config = dict(
    model='image classifier',
    dataset='patchworks of several textures',
    train_examples=72500,
    image_size=48,
    crop_scale_min=0.8,
    horizontal_flip=False,
    translate=0.12,
    targets=['patches'],
    num_classes=4,
    arch='vit',
    norm='layernorm',
    norm_position='pre',
    activation='gelu',
    head_dim=64,
    fused_qkv=False,
    bias='none',
    qk_norm=True,
    parallel_block=False,
    moe='soft',
    num_experts=8,
    moe_every=1,
    expert_mlp_ratio=0.5,
    slots_per_expert=2,
    shared_expert=False,
    patch_size=[8, 8],
    conv_stem=True,
    layers=12,
    width=128,
    positions='learned',
    pooling='mean',
    loss='cross_entropy',
    residual_init='none',
    optimizer='adamw',
    lr=0.0015,
    beta1=0.9,
    beta2=0.99,
    eps=1e-10,
    steps=40000,
    batch_size=128,
    epochs=70.6,
    lr_schedule='cosine',
    final_lr_fraction=0.1,
    warmup_steps=2000,
    weight_decay=0.2,
)
Rows from block 8 of a small image classifier, named by matrix and row number. Rows with one number within an expert belong to one neuron, the router's apart. Each number is 500 + 40 x the weight over its row's rms, rounded and kept within 0 to 999. All counts start at 0. Numbers have three digits each. After the name is the row's rms in percent of the matrix's.
Before each expert's rows are labels from the 100 images, of 14976, where the router gives the expert most weight on average: "peak at" is the part of the image that holds the peak; "strongest on" is what is common among them. Only what is clearly more common there than usual is listed. The data: patchworks of several textures. In brackets: how many of the 100.
# router: slot weights (model.blocks.8.mlp.router.weight, 16x128), inputs 64-127
# up: expert up (model.blocks.8.mlp.up, 8x64x128), inputs 64-127
# down: expert down (model.blocks.8.mlp.down, 8x128x64, transposed), outputs 64-127

# expert 1
peak at: top centre (27)
strongest on: patches: two (98)
router.2 106:523506539496447466465446569509517544507457535420492439554503490541570445458528494461511449555477524485574436520458521527495555507522469461551499443472403528525494487484515546541485507531511434
router.3 111:511542519451465445465502588554539470485469567439516454537556490588589431467531484444500507533492539455550464548464495552450553507543485461542420455489428500496473516432489528498508556476483457
up.6 099:564478483469521523515483444478448536474444443432484507516430502412610447498510497526553392541470525529471470496452501497510518481500446557495585463435505520523511457512551476506483432575591460
down.6 091:558471481461490546498495458516542515551498462542534538446520436494429507496476520546510557470546524476471537474533419496528486498508477486463505522518540542580459549551414504447547480475433516
up.7 103:519502474520513596456458400505430480500532454520522585471485465418445462519499500529559491457501415520462509458470454522532491481497489556478552489514606524524543489531474489473504435488547526
down.7 125:502424504490523460516533502523558558551433454517528480533594520520519470486507495522510521517521584463495497529525477468525524551511483441467464489521506536519426532525433532481542456406523482
up.8 091:541527409465509495549554473511435484454514512488436509427480535476428577484438495495403475497505498552441479466465586507502503517583535516478518545451480508496553424516551467534453494518483534
down.8 086:556462469478538534527520440520564495558471455522562570467527442493438468494513504560506513459539526468540516462519402509498508497545478513456513540519560513588495554514433515478563492467434522
up.9 109:498498498461472546407454469479511527567468427525488579487531420517517493483506513517557471500492516512461461492480428487567453500521439464487548468499533529514514527547466478465524470471524522
down.9 117:550461550529590436601508499527540513488475499464502457469546589499521481500496537531458539491544571525564466523555528476490520528501517479503501480500489509528436466467494502572479486451486527
up.10 077:557495483544541483532513479509501501441427518451468461562465499495570549499535500513497387530505559538517445517455529488476512509504460532493547470420469498481458411489569496555432489550553459
down.10 064:548495490492476547461476492479489500530526496534471489473482425492471524475429570537477511471511494516434493520524438498531454448540467531512471467477501525551489566530468518465531498513414490
up.11 078:565513456536543495529517457505464503447447499458468476511453511476537568493481522530468377520504570560480458487467548472509481479519482545471552487431490516508471398509574508549440472554529476
down.11 062:546465476472487555482504488481520507545523486550494526470502434490456511473450543560485521465524506480471522493518407501504494449548474533496481509473517527553495587527439509464549507496424475
up.12 114:444493492510485568420508512393425543528496445516538519509512522491504473448479503510481497474454478495427532443494510439530454514545534506429508496535529504485543543598522571448510531484569500
down.12 081:550517458467482497496476505456566478488542534531494549495455431439455535454506484513513540447506431496437524456492510562484461533555484520491479552497531481506544561473530459508512570544431520
up.13 113:474521507557489636411446431491468482517558440536518575523498453473479469532511528514570502474511457506471500471492431501548463477465467529466567471530565512497510543553463505461483451483547528
down.13 152:531414493478539468537528498507556568558413444489531468513588549533508459458498494540491518484501572469532509521515476458495541543542488457478454494517517549535450527492455533519547467411507491
up.14 108:450501549518483546439496523414419538524482459502531503516531542510539447444478515491479502511455498487454516466498537450528493545550524502452509460526501500482522515599495584459494517467603478
down.14 080:509496499491526448534502536433578504460540547504482525501463464437499534427508509510510522475492435514447514460491515549479468548598503516510479550494532456490544546439563449542494571542458511
up.15 090:488504487463433524399520462472511531565514496538495573459530438522442573485507498475471491501507518502440488521490474500577459501517474460444551541523496496480516500557484463491513503470475572
down.15 097:548468553533577458600493497553492503491508503477505475466527602486511482514487502512466552485570558509567514511560510501479534507476542509519512490514490515522428488468486486540495471465492510
up.16 086:470469517521455582438471435458492510545582502535484602485489449484402536520505496464506512464523448473472526486482476526549504510484505481471562548525513499466507510603489445485479475492500521
down.16 085:557465485506550462544546479584513525540455470493524467520564573519503472512511465528480565463557576469569530497543469491445533508481498510481481493508499558526430531461426514502545438430497517
up.17 086:527489458506514487537533498495478520447437514454448490560470500480588547486532462489507397549494541532488457505448559505460509522520473538500548502420454526488484441489576477525436457550548477
down.17 073:572497481473498545482482463495508492536518481535502533447492421490442522487462538533507539473537499512452493503528429500521457485527469514481499502507542510585490552541443495471540494502405515
up.18 101:468495521520459599394460440461512512567554468545492589520507435507455523519513518483531499475516483495472500494491433494561467499477467475463566502535517499469497539581473471477482480482517532
down.18 115:557445504505568455570541487551525539532449470470523465484568593520514459485487501546467546467544578478567516514542493490469546516510506485485483500503503546528436506464455524535539455429484509
up.19 113:445492482507484571417507508391426544530497443515537520508511520491498474447480503513484496467453475494427532441494506439529452506546534505427508500536531507489547545597525568448514533486560504
down.19 082:555519452465477504492475499461563478493540530533495550493457427442448534458507481513513540445507434495440521455490506561485462529549482519491483551497529485510544560479522460504515569542426525
up.20 106:506533490536505601407460421498457479513524413529514563506497453469494480521504549539548494477497465533454479475501445468557446472479453537459550449524568525506518518532466511475479457488547545
down.20 137:525414503494551469556541498508557566546426451497532458497592547538505463463481518546482518496511580468534520524514481465504535540532511445482457506515516540522445525498452536522538477407491488
up.21 109:484498596528490527459453519482444529538497479455529486519550580545551372436461518454523508521448518445505500494501544482515554538563495515481473421537505493510503471565459566507489504448595476
down.21 108:477466521517549397568502544444543558448482545473462474479535485497518521429503509534523467507469483531507463461473525517413514524595563482550483539457495472479534500425566450552490551489486470
up.22 099:502506627487514482498454559507530526536496520427502462513532534542612377461504510476520532521484533415549519547532483506490597497528483477541464406510469466517486504487473528515474523464533440
down.22 107:471531474505480415533499546474493523448501564517459470469486439545485542456475470528544417507463469532500469489442544536407469507555552472544469559465482507460556464449581448520511539533472467
up.23 095:492446546404452473529484570461540549516472529466416512448487453471525503496542452460506495557516517444502510558488486523482567502496537456544536532434425470509490540501543428507479529519452445
down.23 105:533607439537497487536485462589452466485536514542528494486489447544410552532502446527550509467524493540511485423529530496495362507451471533468493552541520540501515442511467461489503453506460579
up.24 110:448493465498479576409495499389427543531500438510532519511507518494489463446486505519491501451451467492430531444499497442527450485548532504425510498538528517497553546587534560446516533492541511
down.24 083:560522437465467517483476485471551482505535517540497549488464419454430533462506480512511534447503444493448510449483496553487461512541479515493491553500525492519546553493502462497520562533416537
up.25 102:508513621487523474513457565512533516517497530424495456514523526539615392475513509474521529518500530422553514554534478513481597501518487477548462409501461459518481504477481524519469529472523437
down.25 112:477543460500461437518492540474478518457505556525460467473477435547477544460471468522539415498456460526489473488431547533424455499547541481539464550470475516465569469465581456506511534539467475
up.26 112:445498522516485561428506518398420541526492450512535515511519530496522464448478509500475498492455487492434528453495521440530468530545533505437511481531517497480533533604510578450501526477588490
down.26 079:532509476475502476513489523442575486475545543520490541501455446434478536440506493513512535456501428503436526460494514559484463546576489521497475553496536468495545558456549454522505573546445513
up.27 083:510466494470506477557525527496495507433464533472429488532468485470571545488540440458510442566520518504499463552474568531450536551531494517514546504409427490501472470492579452513446477538522456
down.27 081:584548457478484530485448460515469480534510478521524517462478425522421507493495499518529501455506476524465483468506482503504411508528446531474484522547525518582517506528462493471514492513402563

# expert 4
peak at: top left (28)
strongest on: patches: five (57)
router.8 112:514572479498501476461587552540449494491511517491517446502497537569521555481472534503410446553451507528446508565497531428544484465480488540459396481535486489442487467476494496498508565498486541
router.9 100:535556478497485449459485540564448463472442476475475434549468485480571494517531510545495460537451472565495412550507518477487486466528449559540475426489512552535491445410482540513491479513518528
up.6 101:491458568523473509581472470487523467494547553483471470488544589441456482511476513436492554441571502471518495477522583599486533514513554490489593484511491444535472507546466506564474510459456506
down.6 117:478463468518532471538560484470506582541446452513500486470568495512440493399497550573481490475465556486519514460506487433468513494596558518480447556450494545484485533530452522476531499433473516
up.7 088:531499461550462434516525479517463513495489522556517428588477454494446543481512452543501398455457467533552455508512512477497513501556438530537439490463467584514461466435539530462518464512499511
down.7 097:576545538431525483487554465499503454499465496439460528423482471490576492489487491521512481567498476488483502579472491511446508490497531546539500510471536410517559466501528439506531593526471459
up.8 100:453464559519549542554506466503565481470492539489505542459546497432494448528532530489535553469572498452525542532515460577484544492494551507504559500474536421497504549499463471502537531465480458
down.8 121:492429501454493481500501521486502596573461460512493495526576515528491481445461475504491503492491572472486480509519519429462544539548467439482464508500481574504440504558452534513499416422544475
up.9 102:468481488420481504549545465512495480478526585461488530458549538436506480503473426477484576514563490437465546507503586631454550498541574504475527547462530480505528496536482471498520472460487482
down.9 113:508445502516542460544530467447564574540441462510507499470558492506447499447516555555471495466507565490564479493532471410496519524567547485488512553478476518525451531535491518501522488446458536
up.10 116:458506428465404549504434540504498505502527506566490575554533482502442539506532460455557527446483453511460500473455479540528477559511477457519523566536507527474527512502475468502480468468524517
down.10 107:532503542529508464491500518417485576531445527453501441537509521535549518414522529449439355512413478517526509481425484435522525480571553546528475493496453418502549496488517518557495585491515522
up.11 119:501428539492482516527478515433580562550460507458517552493529534507506462441506489458512501459481536410541548459435484530465559527550552463500526536505492425517535582565525543494508534484491459
down.11 095:547532566495529541494526501481509459475546524439485550426455537393548488482476588473474507510518461497455535527481465564551501471512511597486533457469536393501557504539491487525494589539472514
up.12 111:477393489497449521524437500400547572569439494509522545522542532512465484449533464460538486433468500440538523443438497516486552563552518454503548555511482449539553574553490529490485511464509496
down.12 084:523525526495520518498530506459545487479531525465481525442469525425503507428501594480458505470489466497469526512480446540553493489576540576476501460468512419482563543528515484543520607527460503
up.13 087:529494474463491423511535536513485496446516604489472421501492470485506552456449422538478468571519457517503481500472596524451512460563503518519449502467490534477488453437560484482491504523481518
down.13 083:557541525498508521503509444495537426492474455460522554420479463464526451494521530530531513506525492474535419500467470561449483491518509536516583535487536447557565507541523467516531535531405523
up.14 119:502429541492482516526478515433579561549460508455516551491529534508508461441506490456511503459482538410541549461436484530464559524550554462499526535504491425516534582565527543494509533484490459
down.14 096:547531567496529542494526500480507460476546523437485550427455537394548488483476589473475506511518462497456536526482464562549501470512511598486535456469535392501557504540490486524494589538473514
up.15 088:491501464567481410523498507504454502451521530561503480583457460471418562500529453518517427492491439546507432479523574482523488577532465512544462520493507545527456436454553472477479490524508543
down.15 092:596515543470509506488534471480520454518467494429477495428458513473575470493469528501450479539494469476516512546449481549434529430511523571525516482464490425531570489493549486530496589550424525
up.16 079:516502453513428492441522525500454518500536551526502447530440501475488518523451473531487446470455447512480524509442503503460527413469464579480471479463466568478482524460542553448494474536490496
down.16 077:549531556486521456523477484507494453438479500447494549441489457469540463480532466534574473538537477501566416490472523576446500549521552519584579531507539413560541424521503444505492528516493463
up.17 113:501452559466483522518485505446573548521468511418492532477478527522549465463502511438497542498538550414524543505487478531473541483507559458481541529489465457483498567566544529499509532545500447
down.17 104:557536579497526556471526479476472467494535507419481546437466526422574485504478588461475500537518474493459530523488449523512503437489510598495555448474530403500536504545475480510489558529469527
up.18 091:473497569434421546407529531499505539571545551486517444495424528552564503494424504441462469515492500455478554548465454486494510448451498504443467522529446475482484504553550591479512543543491513
down.18 086:509503460565531498551510483540522443388521478523484550477486464443419504535535491573530504490561492533572463461520534591485486545459568508600580584464503494498503455518501463496435495520496498
up.19 089:524487521506508553498478503478473486508537471465434592509495548434474547509513531418475520443513487523439461509485569495552510597496479516495564504540532442512486484576482422556449458487505593
down.19 079:520494509596521445505514503502498515498500574474528402488498527547507500486441541542440395504484501493576562463443489521497500407536549612469438470488475493516544535424492564505531543498428537
up.20 118:505433546490486516525481514437579558544461509447514551488527534506514460441503495454508505463486541411540549466440484533464557517548557464496526534503490426514529581566531543494511535489489456
down.20 097:549532571497530543492526498480502460477545522434483551427456536395552487486475589471476503516518463498455536526481465559546502467508512598488537457469536390502555501541487485522492586538474516
up.21 098:533493599544531506509474488465491489502545505437423513487474554447492511494473544436449524498561524518473465471515568489518497524512505517492593464529485413522459460574505470583404521509484574
down.21 098:507467481561503527532504495543507482505503497509558451464511531528438453506446548570514499449531521449571557469493462585459518426524511575471440507483516579545494566446454569436549465486407500
up.22 085:507493596520516614481520489471475512529531444447466553476452564424530477524478552475466496473524502496446535528492504476558508478448458551470601478492526430497505494636478478522472466510533552
down.22 091:496454512550532445550486533554568503451498580500518431488534505551483476516464503566540491490581544470599537492524506547464525480512520527497449466508493539528462502387461538509517465466482448
up.23 119:462461541539512510514525456506615484500494501536480498487515470497487517511514548495481519491565548482570511548532473527538519511491504430517530500481474497499458565500469485492539553487451460
down.23 155:482456480488528498525525491520478572539466426512517524494585523501460456453488537544506541467510569485466498478548508448509532542538499469463476521469533564503431501567415545496508430410539487
up.24 110:504451550472478521524484503448572545520470514423498529480473528531539472470509507438496543497541546411529545502485483531475542483501560457484542535487458462477498569564544526495504527549499453
down.24 104:554536582501528557470522476482470465494538509419479544434468525424568484510476590463478505538527478490462529521494448521509503432485513595493561447474529408500530507544473480508488550528466528
up.25 087:510499438575478425581457510513478499475493495563532471578525478531396544498569473521532452458469452543563434461516507483501478596540480484558461548507473571500463463454507502480451468476530526
down.25 094:582514502429495488466557487471491498540430489447443464462484487531583505479458500506436451544433478488472519560438493495455530444516513534540431483443493470519562503465557477528524594528462479
up.26 089:509480636556532583509490486465489497518539457452443535482465563430506483508477556463464516461556527500478501508514539485550509508478479536489607463509505421513466490621481472546441487508490558
down.26 088:510461487556519468533502512547525514486495537503533428469543527557454461498442540577521485474552551464575558493503485556463526445533525542469437487490498566536470543416439567462541474454434470
up.27 079:534503450549477437517497467506457516504466486548518436603472468512448529489573467532505420449448452541552424500549514455518501550550437511533453479463473585522463457448536514488498462517524530
down.27 088:566521538453524478495570486499516458501484535454436496425477473512562514506439496526477468569502483479487555579480502516459510462480544555538464511449521423494547492488537458517528606534471443

# expert 2
peak at: top right (31); top left (31)
strongest on: patches: three (53)
router.4 097:413429523513496568468500500418551574527459440543513505568497467506539517487527507489513493500470522462526537540517436439524490517476510444490520504500471547415437565528539536446503478519564487
router.5 100:425409535525463548495466510407595584539480470533519516551514491529504520492532481462511532497489539429551536496485461472501511541464523415497538535531451517424438574540537508461475499512526500
up.6 092:501458582494464538457502467430529570547532492444433547516484535452540508483500552400448513548512546474474483505478522458554512520505492468472547470477465442462490498590524489555446485543543547
down.6 114:496545424541473441537476523585461511471515586517554456494505516552448534518485458550515464469511490521560498398482517542451474474493545520491432545506485535525505503392501529462511497499447501
up.7 092:586507444470497449521536515554465524515507503488493491447543511505485501427425472530467487528485530565490462471497547504524497487593469499553441500523546562570530395495471502559516503448501485
down.7 079:486499490501511487523483532431553574526455469501515500480501474498436524406520521493519457476427446513489473477452497497504475539618525485516495513522494488484564505503581470526493548505453535
up.8 103:545493439466510426516543534529472527522481516501478469436532497525498542429404462523454472548463507567481449467471533491505483482590487500539410492498545551563547439490495523539532525464487496
down.8 085:461549493499482503510495548454561497460539501521516514495456475456462547435503531494518462467440427527444499513453504543554446535571489507481493508516503472464576520505572474522490568548483492
up.9 094:522461582471513540438511431455545536558525497413474551505475533452550470486518566412432529501541534474475490532511490473565529506511482470456544450489489426472499486583525507564462490530542548
down.9 111:471544433550470449529470534569464511463541596531537464496494495551450547508484469547529449481497477518551503386460510554456465469485547525498446542510485524508523518410508510468503515511456487
up.10 105:564480526432551539418487397496542472570478465453533553476506498478507445496532518478473561425543490470494505533524456476520513477513485469452523448543529472530528493534498505526492510483484544
down.10 117:408501506584508489528511556491500524455573579546487496510485480514473553483479525520538421526469484478523512411460497548494476473477519551509501540491504483457528567514519485468504556517506445
up.11 105:571484522436553540421496386495537469558484469447518565481501493457504454497537524473460562437543482485484497525520472477522502483514480476455527455526530475525534485538499494536477501488498563
down.11 114:406505514580500484520500565490497528457573585544505484509487483532484545472475532520543416517461486476521512414461489537492478466488520548498491526508500485457524569501514500468505568514499443
up.12 100:497562461541529479519529532565420416418570520534439487471490498430463562507433519536513493506500440648445483505502561518536472507489519549541497517510545472470519468482470456498504502484531469
down.12 135:546431542445529487521497518476543556544412445473550472491563530545537401469490523502516488504472567441544491549501500453503564522527496452485465473511512518555458512501460565529542481438493461
up.13 087:460525486570475453537501589502469454407557556555401472496496476457459584525453505522531501557516445580469482488496604510537472518481555505533501526497504500460477503481480445490501494519512459
down.13 101:583439523426552497529479478505542523553399442450542484480532535533528416495492520486511486503480547476545491540483467447469572506520477479501452459490531504577479487458484531566542480465485489
up.14 086:551479477411466547412488423500492506560518462470573513510479501520527444506511444526526563407545472434486528505508446510457503423500493506423505485572521560536500508497519546462495442491473489
down.14 089:416559540567560471539535559499523476412593570540479505494472473483485589503500522512489488565524480526493499493534545546542434556456530521514514539510498439427514481572499448478472545529543461
up.15 111:506509449459492418493552545533468522508461539480496465448523510499493520441411486502444475466464481527426462479484538499513499481586519537494393490494556529574534473502507545517571564471474490
down.15 099:488565489477408520449482552467520488474551493507509514537459471451528533471496504474498470453458423493387537522458511524576477519528465533452481468505491481479552537527541509476481567544526452
up.16 098:562496440465504432518534524537468525522487507499484476439537500522495527428411462528462475546468516569494450470476538495509488482592479494549417493508544557572544423488486518546525514459488492
down.16 080:465535489507498492522496543447560527479512495518514502487472472476442546417507527499518454474430433530467488495449503526535450538597508499497493515516496476462577509497575468529491562533469508
up.17 103:538496438466509426512548536530471527521482520499481472436531498520497542430403468522449473538465503564468450465474531493510481482592488505531408493495549549561550442494496526539538529464487496
down.17 085:468547494488474509501490546452562495468536497515518522498453478451470543440506530486515467460443425519433507517455503542558454535568484508473493503518508473474573526513574479517489570551487488
up.18 116:531570471483431431468497566535465477462486567486395436474475487460500549472452466488488487573482430549431442516493571507474504482541510530550459466486470542520507447476558463520501544532514501
down.18 105:434599485532428488447490524521458466449573546547461496554474430473513601531518464493495503543514460563430463486513522497536399501465466521486517478503467496434507498515458441467452514526557498
up.19 100:511470596485514526441505452457546511544536517429439544506484511439545486493520563417435534524544530484477472546521505477559524524508478467474545438487483407470489484581516487578464513518547544
down.19 118:482527428542474457535481525562473516487521576530551473490501503546444530504484465546527439459488484508563510392453492543439474454494536530490449553506493528528522529402508511473513514503437498
up.20 092:585507439478494447525539521554462523512512505492492487454541510504478507431420469534468486523487529563488467467501553501524490490589472503556437506524544567563524397493472500557517503449501484
down.20 080:484495485495503487521481537432555574529456469508516497484499470497438527406513519494515457475427447513484478485452496496509475540620521480515490512523493494482559507505582476522492547505458528
up.21 095:550504455424472543402492414508499491559507458481577519503481478539507476511498443533514553404525474449483519490494443491460481429495490497417500492565532554536529506499510532472500454491461515
down.21 099:410519555573556482535528564479523487413590572528480511507476492466510562502502539499501486572523487497502516511527529561533474540448539533524520531493488430428507503568517467465471547526542450
up.22 103:539495438466508426513548537529471527521482519500481471436532498521497543430403467523449473539465503565469451465474531493510480482591488505532409493495549550562549442494496525539537528464487496
down.22 085:467547493490474509502490547452562495467536497516518521497453477451469544440506531487516466461443426520434506517454503542558453535569485507474492503518507474472573525512573479517489569550487488
up.23 103:548492439466510427517541531529471526523481514501478470436533498526498540429405461524457472550463509568485449468470533491505484481590485498542410491499543552565547437489494521540530523464487496
down.23 085:459548493503486501514495548453561500460537502522515512493458474460458548432502530496518459470439428529449497510452503541551445536576493505485493510516502473462577517502572473524490567546481494
up.24 083:434509495565479452575501601473501484421518578551464446503502479535464560531462491508545510547526496495483521492538586490513471552486565473494457540526487508464431523456509476475539513550479460
down.24 091:581456463441546474535531455558515509546400453443448493482530559460501486507490511507417528506516541536487452558494501477480558492515462505512482476396491527542485443456486496561478444470515537
up.25 117:530571471485432428468496567534465476461485568485394436473475488462501546473454465490490489574483433549434442517494571507473506483541509530550459464484471543517506447475558461521502545533515498
down.25 105:433597486535429488448489524520458467447574548546460496553475431473512601531518463493497505545515461563433462483513524499535399501465470519487519478502466496433506498516457442466451514525557497
up.26 103:546492439466509426517542534528471527523481515502478468436532497527498542430404460525457471550462508567486449468469533490503483481589487498542409492499542552563546439488495521538530524465486497
down.26 086:457551492504483502512496549456561496456542504524516511496458473459460550435501530497518460470440428530447499512452503542555443535572489506482492509517503473460576518502569474522491568546484491
up.27 100:537488533461532531449465424508515479516470477445616492487480525517527396528524511499525531395568487419529528494514430515465538439489493523436510459580507488537499516473516580474521490516460503
down.27 108:416513505534503477531510565496531487463578569561448526515468431477458599461486523504498458574484468517460492494478520566555456538503502508550508552473495463421539495568523415505485567533538453

# expert 3
peak at: top left (28)
strongest on: patches: four (54)
router.6 090:481553498540492558404524481463442533541482411495524489560470520491559479468519549539459465490411495543483504516543462424554449429461419548466509462514503521472514514532477567457485491522523513
router.7 103:526529503514496511440466491489518502531412435485513448571486470542560498528568553529484485501445522528555450554525425434508479475472425494501485422497474535508486545447486558494502516552495512
up.6 090:539522441425489541423494432463477517595464458487514547540468450473542452484573486556504526479443448513472504450531457479460475438518439523474503436482507580497583515524536474457465458526542541
down.6 090:404526566574537456526529535540525497428599608535528493499472461516516543527491488525519503536571500521511533473552517541530435512462530519483515503540529449448490501472505503459500495524530483
up.7 093:477459585530496508539466561498487479433608546500395523462517518449503479499416517482545526513578497492504477496481519573480526484498495530564555470468517448501511484546467473522460469466519441
down.7 125:523453498459515476521446536498474582563420453477533450486560504559496440455448493526551459489471555470533475465484504431482541516539480444497448468521503555554456491512473561511538440442534464
up.8 115:517421454442473436575506557472537548558503560515513547457538483543445519433470428505531487498486486463512528453467523557476547552591510448551441575498526483542537473507502484501543527462481471
down.8 088:455494519493465498524503553443575460430581595544457482481459518431510557466479501485486532497494455502463562554484510613513519497545542545487505500458484458464546566447546461523485591543487454
up.9 084:420489569518499481510531590510513488444575574515449437469528483527524498499447502502536549551548516458487551549530494530505538463492556514494477492468511443470475552482468493466547535477489372
down.9 099:562479451431508481524501493542477531559409394478505517483558507489464453492498493530482511475495551511509419500493545442529533549502481424494490525463502567552466455563463508502475407445513514
up.10 114:520421450443473441575498548476534545560499552519522548458540484546439518435477421508539487499487485464522529456471525555480543555591511443552446584506525488548535469504496483494542520460479478
down.10 090:449492517500471495526508553439576469432577594543459475474466519441502557454478503490491524496486458499470560543480505605505518494558555544486503502463486457464548568441547463525494590537479453
up.11 122:519434520453435445542501582467532538505539591472443473467481524520521495449442442446504524522543502423501518514486537569460568492546536463548473528482459472505474494496554490514521544532490417
down.11 084:457531565573473511477502530492498453417619587519463483531466498456544546537485540499470537567552483495468533531543482562522479432470509593502534458454465474433489546465460475460453539529505479
up.12 115:516421457442473435574507560470538549556505564513510545456538482544448517433468429504530488498485486460510527454465523558472550549590511449551439571493527481537537475508505485502543530462482466
down.12 088:456496523495464499522502554445573458427586595543455484482459519428514556472477503485483533499499456504461562556486511617516519495538537548490509496456484459463545563449541460522479592544489455
up.13 095:471438566516427527526453525486505489479571533498465543500528534457515448497456499445562515497572489437503506494466532594480515497503506504550563503496487461501515512556469486501491455462493484
down.13 125:468446481502544447562489547482491582506447483513494458507559488529478493424473478545548433510459543519555457465493545452463529557552520456531461522475498535507469483477463523522516472442547451
up.14 121:519435520452434445540500583467532538505538592472445470468481524521521494449442441448505525522544502422502517514486536569459567492546535463547472527482459474506472495495554491513522544532491415
down.14 083:458531567575473511477500531490499454418618587519463482531467499456544544536485540499472536566552483494469533530542482561520479431470509594502534457454464474434489547464460476461453540528506479
up.15 086:431507568517493487470530601499495509462550556506445414502512487510567479487449515514537528546509533465482531535515469506503524431490516532491479463455500476466465561477476508459535546484520351
down.15 103:562486450410524475528517469575489500536432447494527553448545481485446455519520474540504559483555540511497439512523532482554530558489478426470491548481556542561466438545470477478507398456499516
up.16 116:516421457442473435575508561470539549556505564512509546456538483543449518432467430504529488498485486461509527453465523558473550549590511449551439570493527480538537475508505485503543530462482466
down.16 088:457496522494464499523502554446573457428585594543455485484458518427515556473478503484483534499499455504460562557486512617516519497538536547489508497456484458463545563450542460522479592545491455
up.17 122:518435521452435445538500583468533538505538592471447469468480523522522493449442440448506525524544502421502518514486535568459567493546536462547472526484458475506471495495555492512523545533492414
down.17 083:458531569575473511477498531489499454418617587519465482532467499458545542535485540499475536567551483492469533529541480560519479432472509595502535456457464473434489548464460477461454541528507479
up.18 096:495517519493501490461514519503473495516505493498370555528462441444551563508491526518472486573492481543420428503469531485492500498511445513532537439453512508490547423503520416561402485530533557
down.18 100:499512563565514526515475493523502485485582564470572480436477547527478442540462509517555518427582500435536582423545450517489491427477534555454486458569548480527491536485493547515552513519445485
up.19 111:522500406514493504556487450509494492508472464567594515503539527518383515488555468515495526401488460515546518452526503498503475583522510494462487593557502534582519521487478502449508470458444539
down.19 117:494509533515508509454535512441484528531449490482438488543475457526560552456509530458430410556412465523470524533435456439516497501533513532584483500491465420449555499518596494525494581533538503
up.20 101:507507535484435449520539545558556473451608596504425483440542456566454557512435482507494529566591508493524504550511512543472534464490471471530470520467498486475524430470468436536464507453458465
down.20 130:536441502524538473552492517492485572508422441468506443472582532514491448439455510569538458483480562483544471466491512472449541505546522506505487503456503546554457509495454568515514453419510450
up.21 092:509517410468416455543553540560470493487514519537479495485570544503438539472498441483478540476494483509467501505477576519521515536533469494509484575499479518523509466483470454482504479445468542
down.21 075:534511568537531507472531494417529523548421470467497453504523504562582496414469534504463404553406497467546553510442427475424507475578515536535483494512457452537552519502532522532553575480499470
up.22 086:529519441459485494475516447515474454544470470502470553537469479465498543522553506514465512492475455540445446484520565491487502580519465490498521458516495534521541436491537442527413458536504607
down.22 089:487515594599514494508501511498517500473563588492522466460474509543501504499447541527497442504532496454537597440508455501506460425504552569487488477531490448485522539496506537542525591530465481
up.23 094:450496581519462466482551571452534510494584559525433448483529504579463571480445521471443506567550559487479542566551552485531514500499555438485450503530458410458449491537498501534513596495434473
down.23 088:519487457528506457534533488595509529499436457500468439449562517487460476507480532582472567461559577503532456483561523472486513469516514498490480491406460617526431519471449545455512432449470510
up.24 116:515422460443473433575509564468540549554507567511506544456537482542453516432465433503527489498484486459508525454464523560470553547589512451551438568489527479534537477509508486505543533463483461
down.24 087:458498526495463499521501555448571455425588595541453487485457518424519555479476505484480535503503455506458562559487513619519519494532532550492510493454484458462543560453538460522474593545494455
up.25 086:516492564496479455492504553518487492478577539493369545462491473449491567494412514495494486566571481530455439517482547521495510492512461499549541470473514471504517380528496434573423488491525502
down.25 094:561489532539512528509471487491517531520479492454558438439521545545483422489440540541542491420529527424556549442506437504448528415536510551471471445529515526568480530475492576519556480480438488
up.26 097:499500543495444462541530564554553471438616592508420483439543462544457549512431483507506532555591504489532511547509510555470536469491483484545487526467497477476523446475464441524468500452468456
down.26 123:537442502503534476544486513486483579526410427462499449475585527519501446433453503556531454491464562486539463473476514455448542512550520490506485494461501548553463503506458562529509452418517453
up.27 090:535519390486469506494492421517468487546448457560595476549515503539409509499566457539499514428454452512539503449532500483481474544519473505469467535536484577564539513457508493446498461484466563
down.27 096:461519569538546493481560511490505501481501543504460508488470436514552563479495531487444437565468478535470545537478462476542470501494532538551502520505525386444547489518550480509511599535530497